config.toml
dataset = "rosettes with rotational symmetry"
crop_scale_min = 0.8
encoder_stem = "deep"
decoder_widths = [64, 128, 128, 128]
decoder_upsampling = "nearest_conv"
init = "torch_default"
lr = 0.017
adamw_lr_other_params = 0.00071
lr_schedule = "cosine"
final_lr_fraction = 0.1
weight_decay = 0.03
Rows from block 3 of the decoder of a small segmentation model, named by matrix and row number. Each number is 128 + 24 x the weight over its row's rms, rounded and kept within 0 to 255. All counts start at 0. Numbers have three digits each.
After each channel's rows are labels from the 100 images, of 14848, where the channel reaches its highest value: "strongest on" is what is common among them; "peak on" is the class under the peak. Only what is clearly more common there than usual is listed. The data: rosettes with rotational symmetry.
# conv: 3x3 conv (decoder.decb.0.1.conv.weight, 128x128x3x3, standardized in use, each kernel summed), inputs 0-127

conv.11:177169132152123165129138094120131129115122083159181143153187125144150157167092127145142113134115127057145094142139137120111095144118111142061141138141124102159094103127111129125121143145125138136167117127108106133136102132108099136142121148141140103127204133147089136146120117155091131099176152096119128132117134103092107140138122167137142117125108114149122122095159179140124120135139
strongest on: mirrored; ten-fold; dark
peak on: rosette

conv.9:176124113117151107182133094127132133140092119072104157112148096163123106119117141114156106114146105137116128156146119106124158110142081109088132134127112133118141155132134128086126138094179137140124117141117146114118124148144112157126128162114138122129098096131144087095111135139146092128178134135135130171069145127140073109104136148087116141173124166111121109122081125174068112139133
strongest on: mirrored; three-fold
peak on: rosette

conv.77:128111124132095137123086114149116133090107095101107104126099111117126134152124144122091154136100168150123138092125122148141165107165064095083148109138147133136075140164139189149129110147143139111167150135082116154137116143144135102088139142132103133155136120199116135136093113117123129115103193130126130134120159135130155165105114124146145134113109135128073107083142138113140159132137
strongest on: mirrored; ten-fold; nine-fold
peak on: rosette

conv.10:185128103124115105111137082118129122171105114119149126149140117096197134176092118093163142150141119098060144136131122104149155126134085112133112102133113117106099086155120119160153110158118138107124138095134096121125143123134095139123108113096133135104131122177136155125132132123146102154156111103169154139132128124151122164086164142130085124148108134148200117162105133128141116145125
strongest on: mirrored; dark
peak on: rosette

conv.66:160125147151149107122130091119105152104145113069097117123113134128091157122137080145110159123147133128093135148075136100168137113184133100100137151134128157102118112133100127089140145161121119166111098147139143123132097142150156151128119141136173053131116148121131113088116133152148130149117116085096105106149107124094116112122171121144152111137104170122145144131118158122121065152153
strongest on: mirrored; dark; nine-fold
peak on: rosette

conv.21:130124118134120147133133157104121119042132129162132079132152113113131165158115103153149128127127129031135118136114133117120154113128094092136145148131050084117161122155064143113141128131159130120120118140113137090123124119124110127145099125129139118113136117142133155121146157159131099146173115059129113125113136127149104121136123133151156135123090163128161144112143160132106113118152
strongest on: pinwheel
peak on: rosette

conv.45:148131123103169136127146105163119177156099160182140127116138118132092099123157127126147085119131145110101099114151112169107106113148127147104101132134111086128112106150129084104151184139148091177082146080070090140121123095097118132097130092168141115121135106123124106148102150132121139140116119130121168126179152117101130101118138168140120132093126130098111145157137112143162141132117
strongest on: mirrored; three-fold
peak on: rosette

conv.98:105106136121166124126139147143153129138128111140120133122131134201142125135166121136146109084161172126127152123122160114106058096116122140163126180106088113160161130084101108119152123134094095147119085090134110158145139087099150121111115112105164129126159130134113132160089085126123140114077130104140131124094150160150110108151112112118145128124165131093147136179102114124157118134143
strongest on: mirrored; nine-fold; ten-fold
peak on: rosette

conv.100:161141105132133084135144170138120128126122098103158139146139121147102112122112123138182128136163123112141105125094151123096091123082091149113099123092182131142153138118131128120083142104110096138163126176123134117131129100126076105130117139110131097169086145128133112164115147122155120106118197145125076098100135148156108139141171129122169165131140140114128148131183140124112159100112
strongest on: pinwheel; off centre
peak on: rosette